From a checkpoint of a small model that predicts nearness at each pixel: arch swin, nadamw at rate 0.0011.
Rows from block 10 of a small model that predicts nearness at each pixel, named by matrix and row number. Rows with one number belong to one neuron. Each number is 128 + 32 x the weight over its row's rms, rounded and kept within 0 to 255. All counts start at 0. After the name is the row's rms in percent of the matrix's.
After each neuron's rows are labels from the 100 images, of 14976, where the neuron reaches its highest value: "responds to" is what is common among them. Only what is clearly more common there than usual is listed. The data: small renderings of single solids in any pose.
# fc1: MLP up (model.blocks.10.mlp.fc1.weight, 256x128), inputs 0-63
# fc2: MLP down (model.blocks.10.mlp.fc2.weight, 128x256, transposed), outputs 0-63

fc1.236 121 [178 119 124 172 121  99 119 137 133 117 115 177 219 119 122  84 107  91 123 122 114 133 144 147  48  68  76 138  73 182 122 147  74 170 127 124 115 105 134 121 101 148 162 120 155 142 137  80  86 176 148  93 118 113 120 106 143 167 177 131 118 121 122 119]
fc2.236 069 [121 115  71 125  80  87 126 126  20  80  83  89 116 131 108 123 136 101  93 151 124 132 129 122 100 122 122  81 186  90 117 103  97 105 104 128 143 127 104  42 113 171 125 116 120 159 113  95 110 101 111 131 125 142  96 119  99 172  63  88  96 129 160  88]
responds to: yellow

fc1.194 138 [165 131 130 150 192  93  76 133 116 155  74 166 101 127 107 125 148 150 138 101 174 151 156  99 129 116 109 146  91 131 131 163 158  86 119 107 121 173 130 184 120  95 108 140 143 136  97 190 158 192 137  91 168 132 151 100  98 120 141 166 106 151 116 124]
fc2.194 257 [171 177 174  97 117 145  99 177 114 175 164 135  86 128 152 137 142 101 154 103 154 101  99 151 103 115 100 167 130 109 151 159 168 130 141 129 142 140 177 157 123  76 135 172 124 135 101 165 187  79 103 166 140 119 104 162 159  80 126 164 136  96 108  99]
responds to: metallic; white

fc1.165 089 [ 94 161 184  89 127 146 150 135 109 172 160 130  96   1 194 120  99 106 133  99 124 140  90 160 114 131 129 135 180  86 113 100 154 130 143  98 152  85 130 128 124 124 116 138 116  89 155 129 128 115 220 122 153 121 154 118 143 104 119 162 134  73 137 100]
fc2.165 110 [108 100  97 130 128 104 135  95 104  86 134  55 145  96 112 108 113 118 105 163 111 151 138 107 114 107 162  85  69 109  87 115 118 122  99 111  84  93  96 110 149 233 112 104 134 130 121 106 102 118 136 103 124 115  55 111 114 197 120 122  75 150 111 111]
responds to: green

fc1.129 109 [126 110  93 145 157 123  94 130 189 112 139 131 143 129 114 116 126  96  59 160 174 185 137  88 158 152 127 167  68 137 113 134 158 106 115 118  48 123 153 204 104 117 144  89  85 111 127 157 131 107  93 133 126 105  72  88 136  95 147 106 168 142  84 118]
fc2.129 189 [158  92 135  72 128  87  57 131 124 132 150  92  89  74  98 155  94 114 116 129 138  68  86 129  81  98 127 121 136  80  76  79 139  64 105 141 140  81 136 149 113 146  47 120  58  70  69 129 122 127 130 123  69 118  63 105 133 156 112  76 112  91 145 147]
responds to: green

fc1.142 109 [109 130  56  82 122 144 133 115 104 115 226 203 123 117 155  87 104 116 117  80 114 124 117 133 129  97 104 107 184 124 125 111 139 150 145 104 132  45 108 137 130 147 169 198 159  98 120 114  99 103 168 126 112  26 157 171 203 118 154 172 149  94 126  66]
fc2.142 107 [124 120 129 145  80 151 122 152  97 121 123  50 146 133 119 115 115 183 139 217 153 141 156 125 151  92 162 122  53 143 112 155 137 135 149 114  90 132 111 169 143 174 144 145 144 108 134 132 124  89 139 148 111 146  83 128 166 225 134 178 115 142 177 114]
responds to: orange; red

fc1.225 111 [144 160 114 153 104 113 203 154 157 133 120  95 205 123 141  97  71 102 149 153 150 116 115 139  56 143 142 104  68 110 133 140 113 170 160 135  92 116 132 129  92 139 117  90 161  97 145  71  82 165 138  88 146 143 121 121 132 124 114 164  81  73 112 127]
fc2.225 081 [147 104 183 111 133 135 119 139  42 180 102  89 106 105 154 124 119 146 157  72  80 107 141 135  94 121  96 159 193 104 120 139 171 113 152 130 181 135 119  50 160  95 109 158 136  97  87 191 146 187 108 137 113  88 103 145 133 182 186 131 131  90 135 119]
responds to: metallic; white

fc1.83 129 [ 95 119 132  86 152 150 149 112 131 136 139 137 105 109 122  65  76 108 120 141 174 150 162  81 183 185 100 133 159  69 141  98 206 170 154  82  94 124 148 113  99 124 212 130  99  98 166 222 126  97 114 134  97  90 162 116 138  89  81 136 109  92  93 117]
fc2.83 093 [ 89  98  92 162 100 108 126  77  43 100  95 137 161 140 146 138 168 127 115 146 125 161 132 135 162 130 154 118 116 162 151 106  92 168 127 139 127 137 101  53 109 157 155 111 135 187 148  79  79  99 116 124 131 169 164 117 120 192 104 130 133 151 136 129]
responds to: blue

fc1.2 038 [109  84 134 154 113 122 132 102 116 112  86 128  83 132 135 149 233 175 141 120 118 147 110 140 136 199  70 153 129 141 140 149 110 109 121 138 129 137 110 101 174 125 149  63  42 137  69 143 114 146  93 124 114 179 144  74 169 132 209 104 136 198 175 143]
fc2.2 061 [108  95 127 124 160 101 105  82 129 135 172 143 109 130  73 158  83 129 114 162 163 118 150 144 181 128 170 128 153 107 112 102 152  57 169 117 108 115 125 130 103 105  32  92 146  43 126 105 123 171 158 132  94 131  71 107 141 124 166 149 129 132  94 116]
responds to: metallic

fc1.59 088 [132 104 120 149 113 132 145 133 205 123 152 146 128 127 135 142 141 137 146 149 187 106 121 167 118 168 119 104  95  99 117 145 137 176 125 133  85  99 130 247  97 119 140 105 113 119 112  95 148 107 111 122 144 140 107 132 119 101 142 172 174 145 103 111]
fc2.59 107 [123 116 119 149  77 126 164  90  93  73 124 101 183 124 105 117  94 178 124 108  88 167 168 161 117 113 123 121 177 147  98 109 109 170 200  91 139  75  44  97 167 111 161 127 153 103 134  79 122 107 137 117  93 164 149 130 187 166 100 183 110 166 125  94]
responds to: grey

fc1.152 090 [127 115  72 101 160 132 167 129 235 122 159 148 140 134  84  71 150 135 141 100 120 131 139 137  98  99 106 122 115 134 137  74 133 159 131 126 132 130 122 152 108  72 172 177 111  95 147 143  69 106 139 146 132  96 149  91 178  84 166 191 139  98 121 115]
fc2.152 067 [ 89 129  99 138 133 141 165 143 113 129  94 167 148 186 140 120 137 150 125 147 133 139 126 135 178 175 137 104 159 184 157 147  97 142 152 128 123 209 134 101 114  95 153  98 144 162 161 118  86 125 146 109 169 165 175 115  95 143 172 119 122 165 144  85]
responds to: purple

fc1.69 092 [102 159  94 163 102 127 167 136 199 113 206 145 144 108 135 106 120 120 150 126 146 127 120 118 159 127 111 142 118 170 114 154 115 123  97  77 112  43 108 147  66 106 150  77  92  74 104 105 151  98 127 169 124 124 108  92 179  61 153 156 157 109 127  81]
fc2.69 102 [ 91  80 107 130 141 103 155  87  84  93  61  92 147 103 120  85 102 135 146  81 142 143 120 108 121 115  85  89 130 130  83 128 110 118 174  94 147 108  77 154 142  73 128  82 128 141 158 111 110 100 126  51 123 120 128 113 141 138 143 158  66 129  75  85]
responds to: black

fc1.123 106 [119 108  76 117 209 112 148 108 167 170 121 188 117 114 102  98 168 180 143  61 148 139 105  76 121 114 133 131 139 103 162 131 146  99 114  91 164 166  96 146  79  83 125 176 165 147 157 163 143 142 156 116 127 114 155 117 157  81 130 159 124 111 134  77]
fc2.123 131 [175 183 165 148 105 168 115 190 122 160 115 133 107 141 156 105 138 124 174 133 152 100 127 146 123 119 163 161 109 136 146 170 172 136 115 114 140 185 168 133  85 149 149 159 159 163 123 172 183 118 123 145 174 137 126 173 144 129 138 128 107 123 131  57]
responds to: blue

fc1.155 128 [104 147 142  75 136 138 116 184 145 108 134 148 172 111 131  91 123  72 117  94 102 148 176 160 135 113 128 134 119 195 107 189 169 153 150 105 140 107 136 144 115 127 168 113 113  50 159 111 145 197 137  75  96 111 153  99 132 135 186 138 186 169 131 139]
fc2.155 104 [ 59  50 160 138 114 105  92 109  87 148 119 135 151 129 151 108 150 128 146 168 174 136 146 160 170 110 147 154 149 165 156 159 112 124 118  84 128 101  78 100  79 139 133 132 177 137  94 127  93  84  88 136  78 101 121 129 145 164 161  98  99 113 167 131]
responds to: yellow; orange

fc1.42 113 [139 106  81 124 204  88 119 111 164 169  92 180 128 136  74  85 144 203 120  87 141 154 100 108 118 101 150 152 123 113 120 126 161  88 143 125 124 191  78 132  86 110 147 126 156 134 163 150 142 138 138 123 120 151 144  93 117  84 126 125 132 113 159  99]
fc2.42 128 [165 174 162 107  51 132  60 199 163 153 101 111 105 140 139 139 125 115 139 211 147  73  89 154  98 104 128 164  54 105 126 151 154  95  83 162  96 170 167 187 151 150  91 130  86  96  96 140 182 111 128 162 144 160  96 156 155 133 134  80 124 101 179 133]
responds to: teal

fc1.191 102 [ 87 127 114 157  99 138 144 133 211 123 181 132  94 116 134 138 139 120 152 132 153 110 100 164 158 146  76 133 110 135 116 138 131 150 111  98 123  38  88 171 105 107 144  76  72  95 121 110 160  98 104 143 117 165 108 107 125  54 169 148 162 135 102  99]
fc2.191 118 [106  98 100 129  99 100 145  87  70  96  55 109 138 126  94  77  99 114 125  98 131 141 112 111 103 100  53  93 142 130  88 115 110 133 154 107 143 110  99 125 140  96 153  87 112 172 148  85 130  53 111  65 127 153 130 103 128 112 131 153  68 134  74 108]
responds to: black; grey

fc1.182 092 [123 113 111 143 103 132 111 137 226 112 158 129 106 129 125 135 145 124 144 123 175  98 125 194 135 147  65 114 105 130 125 142 136 176 128 114 136  70  89 224 104  80 128  99  91 109 116 115 151 112  85 131 133 160 136 141 114  71 146 158 175 143  73 100]
fc2.182 126 [ 97 107  96 153  71 107 156  74  95  80  76 127 169 138  99  78 107 131 127 117 112 165 154 146 122  98  78  90 136 153 102 103 101 171 171  98 125  99  66 115 149 119 178  96 139 157 151  81 115  80 122  77 116 168 168 114 148 131 109 165  80 155 103 116]
responds to: grey; black

fc1.67 117 [192 124 141 181 145  98  80 154 167  94 138 124 161 108 108 148 195 118 109  97 156 152 174 169 129  89 114 156 142 185 149 202  73 177 106 115 151 117 114 133  22 113  92 154 139 171 144 142 196 172 117 159 133 137 131  97 126 146 106 132 154 218 124 135]
fc2.67 072 [171 156 142 116 108 149 106 170  83 127  94  92 107 116 129 144  80 155 151 116  65 100 117 143 113 133 113 157 127 118 112  97 164 148 164 105 115 154 155 163 209 136 159 150 107  25 128 156 173 122 113  95 135 157 158 155 143 188 104 119  99 119 146 141]
responds to: yellow

fc1.232 108 [119 125 157 145 175  87  94  93 240 147 113 154 112  77 122 106 109 133  73 114 174 160 105 138 112 141 109 139 109 129 129 134 158 110 162 104 139 158 131 222 110  59 152 130 126 122 147 128 133 119 130 107 114 144 109 142 147  95 170 100 146  91 122 127]
fc2.232 146 [126 116 105  84  81 112 100 141 129 109 123  99  72 131  90 154 100 164 105 156 115  68  95 113 108  92 139 130 138  85 124 119  87  71 136 135 105 114  98 174 192 102  89 103  84  56  88 100 103  96  74 138  68 131 131 111 165 172  84  70  99  76 169 141]
responds to: purple; red

fc1.228 101 [134  88  50 123 194 119 120  97 157 148 118 204 131 136  74  73 171 172 131  65 142 134 104 102 120  87 126 126 148 107 126 119 148  92 121 112 148 166  90 132  79 114 149 166 167 141 157 162 135 123 148 139 102 101 160 131 132  72 125 152 133 113 150  72]
fc2.228 112 [161 172 169 125  61 164  81 194 128 163 126 142 106 153 141 103 134 133 167 184 145  96 110 160 115 106 141 157  81 132 136 181 171 139 110 115  99 164 155 128 118 166 130 161 156 147 104 147 197  96 134 172 156 133  95 162 177 150 151 130 119 121 124  58]
responds to: teal

fc1.104 090 [111 100   0 103 146 125 143 120 162  84 147 167 132 167  18  99 134 124 130 122 134 135 104 102 152 120 134 121 130 121 144 141 123 152 131 121  94 149 108 114 107  71 186 142 120 121 101 131 100 103  58 133  67  87 129 142 159  62 127 157 142 104 117  98]
fc2.104 086 [125 117 131 128 124 122 104 150 145 137  93 134 110 122 123  96 118 111 126 210 124 102  95 140  72  74 165 126  63 128 104 150 129 128  80 121  56 146 128 130 180 237 128 105 104  98 114 116 117 141 119 118 135 152  86 125 144 176 127 115 123 107 130 101]
responds to: green

fc1.201 103 [172 132 122 184 143 128  97 156 115 102 144 178 149 107 134 158 207  78 114  82 150 132 107 152  67  88 112 143 100 160 129 166  60 155  80 118 161 107 156 113  76 122  64 166 129 185 118  84 145 160 138 118 159  96  98  79 136 146 118 135 158 162 122 115]
fc2.201 073 [ 65 107 137 145 125 111 112 111  36 135 125 119 132 169 139 129 149 130 146 148 161 139 138 152 152 118 177 134 133 176 157 143 105 119 152 126  84 159 120 118 103 127 137 132 181 154  85 114  52 124 103  94 156 127 147 126 120 199 142 156 119 117 129 136]
responds to: yellow; green

fc1.139 117 [131 148 121 131 107 113 212 155 149 154 106 121 134 131 127 133  70 116 165 133 163 129  92 135  41 205 110 125  58  50 140  75 122 163 162 127 114 117 108 116 132 133 111 106 142 116 141  82  74 140 123  64 110 142 113 105 114 103 107 168  74  73 110 119]
fc2.139 108 [140 148 159 132 185 147 121 154  83 140  61 112  95 113 138 100  85 157 147  78  97  93 138  97 128 114 138 162 185  92 112 137 141  83 120 110 173 143 125  51 140  98 104 134 164 112 100 197 166 212 111 151 125  97 135 132 117 161 161 103 113  97 166 120]
responds to: metallic; white

fc1.6 036 [156  98 131 135 150 165  90 115 155  77 135 141  82 127 172 171 251  51 138 176 150 117 129 184 158 184 154 129  98 125 125 124 137 138 146  93 113 154 136 117 151 162 132 147  67 130 105 133  82  94  80  94 105  91 119 118 118 156 137 102 191 160 106 114]
fc2.6 047 [112 151  85 126 114 100 128  99  83  82 149 148 145 162 119 154 104 194  85 142 154 146 153 148 100 132  59 124 153  94 119 116  90 111 127 204 141 156 116 106  90 169 102 115 105 126 120  93  68 125 141 184  81 156 150 140 140 106  87  99 160 151 173 208]
responds to: green

fc1.185 058 [102  98  75 110 130 166 138 170 160 127 175 108  96 124 148 173 131  60 123 151 143 104 106 100 178 175 104 118 122  95 135 169 168 141 135  58 159 126 160 115  98 118 118 142  99 124 185 134 184 113 125  70 123  55 127 147 143 139 109 122 178  91  84 120]
fc2.185 060 [ 83 102  96 143 124  62 199 123  65 123 151 161 164 130 125 119 139  99 162 165 167 156 162 131 127 157 115 109 131 146 100 156 108 144  88 163 102 165 129 109 110 149 169  85 136 213 170 142  69  67 143  96 134 123  95 110  75 148 164 121 105 159 127 138]
responds to: green; red

fc1.73 046 [136  97  91 132 113 148  95 158 127  51 119 110  98 122 160 183 167 102 137 156 134 138 128 161 116 132 127 123 134 105 117 128 135 135 172  86 126 159 183 104 148 167 133 105  53 157 156 151 117 163  61 136  36  80 157 131  60 149  85 112 195 109  78 130]
fc2.73 051 [ 93  94 123 149  82 139 141 135  90 118 205 142 143 158 127 175 175 160  89 147 161 145 146 122 160 221  81 114 148 114 172  74 115 116 149 150 106 118  92  89  94 153 146 106 156 123 127  96  77  88 130 145 115 124 200 131 146 109 111 147 108 145 172 138]
responds to: teal; green

fc1.114 100 [162 136 108 157 120 111 104 138 201  92 177 123 137 140 107 115 108 111 125 102 190  98 160 173 102 126  63 111 100 142 180 154 130 184 137 101 151  55 124 203  63  92 122 123 143 125 117 149 170 151  88 100 115  70 171 141 104 104 119 139 161 153 103 118]
fc2.114 112 [ 67 116  86 158  65 113 173  60 124  81 126 147 192 129 124  82 136 120  96 121 126 174 190 129 164 125 112  93 101 140 138 106  96 169 126 118 129 123  60 146 145 123 184 104 165 131 173  83  70 112 146  53 143 138 174 104 142 140 122 162 136 177 127 129]
responds to: red

fc1.196 141 [145 144 130 149 102 104 194 163 148 154 102 130 163 127 135 137  99 111 145 136 178 130  92 146  31 189 112 123  42  71 133 103 104 157 143 130 125 121 125 119 127 134  86  94 160 123 140  68  98 169 129  49 116 143  99 121 117 117 109 145  85  96 112 130]
fc2.196 109 [143 139 156 130 195 150 126 151  67 160  99 118  87 114 150 101 114 117 151  82  77  98 132 110 125 126 132 149 188  91 139 143 160  77 109 119 180 142 141  54 143 101  75 157 159 123  90 173 153 209  95 167 125  82 123 154 115 157 142 119 115  92 171 143]
responds to: metallic; white

fc1.60 088 [170 154 173 120 160  79 117 175 178 134 129 181 152  99 110 120 117 127 146  43 119 123 183 157 126 126 108 125  93 163 131 178 112 172 121 112 158 124 111 125  62  83 131 136 143  84 129 119 159 211 152  72 146 171 151 141 130  84 164 172 151 181 104  96]
fc2.60 089 [135  98 175 107 127 112  88  99  97 189 146 118 102  96 149 120 138  97 201  81 156 137 125 193 152 113 116 153 124 173 133 161 200 160 132  90 181 118 137 110  87 140 126 191 158 133  96 196 144  93 122 102  91  80 122 143 101 143 170 162 127  97 105  84]
responds to: yellow; orange

fc1.204 034 [181 118 140 117 126 168 131 111 126  67  81 149 131 136 146 179 124 130 139 154  82 146 130 144 151 106 108 106 165 123 112 125 151 129 117 113 134 176 149 146 148 158 139 165  81 179 102 169  51 108 104 163  87 110 185 121 101 119 132 104 156 139 166 133]
fc2.204 044 [122  88 124 148 124 162 184  96 134 137 208 164 151 112  95 136 102  90  60  63  97 173 159 121 149 179 103  86 135  64 103  45 133 138 135 175 133 111 149 118 106 147 202 126 135  99 142  86 122 174 136 139 166  94 153 110 146 128 112 105 184 166  68 128]
responds to: teal

fc1.175 089 [123 129 138 115 154 126 138 116 133 184 115 173 134  64 159  95 133 149 122  37 121 149  99 133 105  95 125 143 173 111 115 125 147 104 148 110 164 151  99 138  98 107 131 139 148 112 172 131 131 140 212 128 145 131 164 127 142  76 143 151 125  78 141  66]
fc2.175 089 [163 153 133 133  93 136 139 153  91 120 125  66 129 128 134 121 113 114 145 194 152 108 115 112  87  92 119 110  31 140 106 110 154 126  92 102  98 107 134 122 133 239 120 142 123 158 127 154 150  75 122 107 130 103  62 143 147 192 123 124  73 129 119  73]
responds to: blue

fc1.18 086 [173 188 225 143 129 132 142 109 194 114 134 137 142  32 153 105 120  85 135 102 150 153 155 135 107 113 111 136 164 130 151 113 105 170 110 131 153 122 180 135  84  57 109 130 133 163 141 152 128 137 158 163 163 155 138 105 101  78 104 139 132 123 104 144]
fc2.18 101 [128 139  76 119 120 101 139  99 163  96 146  92 112 102 101 160 132  79  96 109  88 149 141 143 135 144 147  97 123 119 135  69 114 133 118 152 137 116 145 151 149 138 173 114  87  63 119 100  86 132 121  82 126 149 152  89  63 156 105 122 157 133 140 221]
responds to: red

fc1.133 093 [137  96  45 109 194 119 120 111 159 138 120 200 138 137  63  61 169 160 127  71 132 146 116 103 138  84 129 137 159 124 139 133 143  97 128 102 158 172  92 131  79  94 155 174 162 144 159 171 127 121 128 147  97  97 170 127 145  81 124 159 136 126 139  73]
fc2.133 111 [164 176 176 127  90 172  89 198 126 170 131 148 108 152 138 108 134 142 170 164 133 102 112 169 118 109 144 159 112 139 142 187 179 139 130 106 100 173 159 122 117 145 136 163 159 144 106 153 198 116 135 163 157 140 107 167 179 133 149 140 121 114 105  40]
responds to: teal

fc1.109 086 [140 130 120 160  91  99 214 125 174 138 145 111 204 120 140  74 121 138 186 167 142 118 139 135  63 140 158 119  85 111 137 129 103 175 136 147  69 109 140 136  86 152 125 123 170  99 127  71  88 132 135 138 137 139  89  92 176 139 117 208  89  92 165 128]
fc2.109 087 [155 122 161 116 114 155  90 132  92 140 112  91 109 114 142 115 104 189 153  98 102 113 147 145 122 110 125 164 197 114 128 140 147 126 180  92 177 100  91  56 175  65 123 163 170  76  81 157 150 175 102 167  88 102 140 147 178 173 132 156 136 109 138  81]
responds to: white; grey

fc1.254 097 [167 137 191 158 141  96 129 124 181 147 131 152 149  43 142 123  93 125 128  51 153 150 131 154  91 108  87 136 147 133 158 142  97 163 157  92 173 120 105 165  86  58 122 141 147 123 135 121 136 141 185 102 145 145 176 146 148  80 142 135 131 109  94  93]
fc2.254 119 [125 106  89  95 115  98 135  90 117 103 129  88  88  79 105 123 107  61  96 107 121 109 114 100  91 109 116  85 123 101 113  73 106 101 107  98 147  91 124 123 141 174 133 111  93 109 108 129  98  96  92  59 107  77 102  91  67 176  96  94  93  96 108 109]
responds to: white; grey

fc1.242 140 [156 133 130 146 204  92  69 129 105 173  74 168 100 123 116 120 139 161 124  95 159 161 147  97 120 130 122 156  93 123 125 140 157  76 119 115 122 176 129 172 140  92 118 141 128 134  91 177 148 179 146  94 175 146 131  83 112 118 148 168 105 148 118 129]
fc2.242 263 [166 169 171 101 111 150 102 170 109 174 152 142  90 126 153 123 147  99 150 112 169 104 100 147 104 104  92 160 114 116 162 158 165 135 141 125 122 147 175 180 125  81 130 162 128 130  98 161 169  87 101 157 144 112 115 157 160  82 130 173 133  94  98 100]
responds to: metallic; white

fc1.170 085 [144 139 111 137  91 122 220 151 178 141 128 114 162 123 138 134 122 112 163 144 167 119  98 156  36 178 132 109  65  71 127 103 121 179 152 125 102 117 132 134 108 142  92 112 157 109 134  58  78 143 124  87 124 145 107  93 111 107 118 188  91  80 109 125]
fc2.170 069 [110  99 172 147 171 153 117 141  89 147  67 107 131 127 162 111 120 158 157  72  85 117 158 143 143 136 121 158 212 135 137 122 145 105 145 108 186 126  94  48 151  75 115 153 173 116 105 183 124 215 114 157 109 108 153 141 137 171 158 113 118 109 184 136]
responds to: metallic; white

fc1.41 044 [175 125  91 128 127 181 137 173 120  48 144 112 107 132 131 163 193  95 132 139 129 129 150 152 136 129 143 105 163  96  87 145 117 175 206  72 112 166 186 135 144 172 134 153  89 180 159 140  99 146  77 141  66  91 161 126  57 164  67 123 180 123  86 122]
fc2.41 061 [111  84  93 154  62 151 158 139 108  99 187 134 171 142 107 129 173 153  86 112 120 177 142 123 128 201 107  63 134 132 157  84 125 122 127 158 132 123 101 110  96 146 191 106 130 133 111  73  53  99 131 137 118 127 199 125 151 117  98 101 143 167 169 149]
responds to: teal

fc1.110 128 [149 153 119 159 101 115 119  93 204 108 132  94 206 124 109  44 107 132 126 132 110 136 185 138 147  55 151 115 119 202 135 192 130 153 152 141 109 136 158 178  79 111 163 123 150  89 138 139 152 157 131 180 145 128 161 144 147 127 164 144 111 128 113 147]
fc2.110 113 [141 125 100 139  80 124 111 110 106 103 170 102 168 156 138 154 166 161 130 167 133 171 156 162 152 124 128  95 112 171 143  96 132 176 126 150 128 108 105 118 154 107 146 168 124 143 146  82  99 104 150 154 109 135 148 146 170 140  83 168 142 171 133 178]
responds to: white

fc1.106 088 [ 90 136  56 105 138 141 147 126 237 140 144 125 106 120 111 107 141 116 155 114 123 143  94 148 120 104 137 130 119 126  93 121 160 135 125 147 144 151 172 173 128  78 135 173  97  74 180 107 107 110 137 151 152  47 148  95 177  86 162 224 146  77 131 144]
fc2.106 121 [132 158 120 130 152 137 140 159 141 153 128 156 119 179 157 176 186 146 127 163 126 144 130 152 169 183 171 125 137 174 190 136 123 139 133 175 112 197 175 135 148  70 152 144 125 144 161 122  98 152 146 147 155 155 186 134 105 131 126 152 168 148 152 151]
responds to: white

fc1.143 030 [153 151 181  97 153 151 127 106 131 149 127 129 126 149 103 112 167 168 123 146 111 175 153 106 157 119 132  97 134 176 109 107 134 109  80 164 144 123 130 133 116 103 139 165  92 164 101 158 102  65 137 165 166 143 131  84 128 103 158 141 122 177 174 129]
fc2.143 050 [ 96  51 139  95 137 104 118  29 144 107 134 173 145 103 107 141  71  95 143  86  81 154 159 163 144  84 146 124 124 147  90 129 133 133 115  90 143  91  89 152 117 118  94 159 142 134 133 118 129 196 132  42 147 134  59 101 180 123 134 119 132 151  29 133]
responds to: grey; white

fc1.218 121 [116 144 153  81 123 129 102 185 158 109 134 129 171 113 124 115 146  97 123  76  77 143 156 174 125  87 138 137  97 209 112 199 141 140 147 120 155 103 131 143 119 116 130 112 119  67 142  83 134 200 131  78 103 128 144 122 133 127 199 140 195 154 129 151]
fc2.218 102 [ 60  65 163 130 107  93 102  92 101 165 138 105 137 117 168 121 154 127 148 173 185 158 158 161 192 141 139 158 154 156 147 168 128 123 137 104 129 112 107  76  32 149 124 139 181 152 102 137  99  80 116 144  93  98 127 123 101 154 171 124 106 118 143 141]
responds to: yellow

fc1.181 087 [140 107  75  95 165 118 105 150 167  97 131 139 129 145  43  92 151 124 145  95 121 131 130 138 142 119 160 113 134 144 135 122 124 149 131 102 142 161 135 107  98   9 155 162 121  96 118 145  91 112  88 136  88  90 158 130 134  52 107 159 151 124 118 143]
fc2.181 123 [149 177 137 154 124 126 114 161 149 159 143 172 118 193 146 167 179 110 126 199 134 132 123 154 161 157 138 146  69 142 173 151 150 149  67 195  80 178 189 101 118 161 149 135 129 153 139 122 151 142 144 158 169 160 132 139 121 130 142 147 179 146 136 164]
responds to: white

fc1.12 077 [ 70 143 141  72 112 162  92 109 156 142 165 205  42 109 132 101 117  90 110 127 139 159 140 104 117 195 134 152 105  88 129  87 156 131 103  96 140 106 158 166 157  95 167 231 131  93 144 125 116  95 110  63 126  76  92 136 157  96 176 126 144 135 137 116]
fc2.12 044 [ 79  83 117 196 118 183 127  87  85 106  80 135 164 112 128 146 145 139 127 133 115 159 173 113 189 153 120 146 127 116 175 104 127 170 116 118 127 135 114 146  82 102 131 181 177 175 154 132 118 135 118 159 175 142 184 156  58 153 127 131 144 162 111 187]
responds to: yellow; blue

fc1.81 093 [118 129  81 101 174 123 152 106 180 153 164 175 141  95 121  80 156 171 132  48 122 142 108  78 122 105 119 135 146 103 162 115 126 122 137  98 163 127 110 176  83  66 114 183 170 116 147 155 105 131 165 123 118  96 177 154 202  72 151 168 113  83 131  71]
fc2.81 088 [139 147 147 157 111 135 141 181  85 150 112 148 122 137 146 108 120 133 144 117 153 109 115 116 139 143 123 148 132 136 138 172 151 118 134  98 150 167 152 122  79 149 149 125 157 193 152 159 180  77 129 132 165 133 145 149 126 152 150 128  88 128 130  14]
responds to: white

fc1.248 125 [102 153 121 101 137 120 157 152 135 179 135 138  79 119 125 142  60 127  89  91 163 146  98  95  86 207 122 138  72  50 150  96 164 107 142 122 170 104 110 128 137  90 108 109 134  96 173  98 103 141 104  47  98 109 118 125 142  56 111 113  90  97 101 128]
fc2.248 085 [149 146  90 135 128  94 164 160  59  85  68 115 128 114  92  86 101 158  96 125  69 103  97 102 107 136 166 112 122  91  90 166  92 144  97 174 128 147 132  69 193 114 143  62 102 107 160 114 169 145 141 184 143 189 146  83  98 167 104  90 124 139 152 167]
responds to: green

fc1.210 038 [157 110 124 111 129 159 111 162 127  88 144 124 104 138 147 182 166 102 136 141 133 124 140 142 163 125 107 110 144  88 120 135 156 167 137  67 134 163 216 136 148 157 157 163 130 184 135 146 131 118 108 126  74  67 150 127  70 148  64 120 181 117  94 129]
fc2.210 051 [128 105 135 164  70 107 166 133 102 107 170 132 175 146 141 155 149 115  89 108 120 162 155 143 148 192 127 115 146 108 148  73 134 149 116 162 154 122  85 102  86 156 214 127 125 149 163  71 121 103 114 140 164 140 202 135 170 128  83 106 103 177 174 169]
responds to: red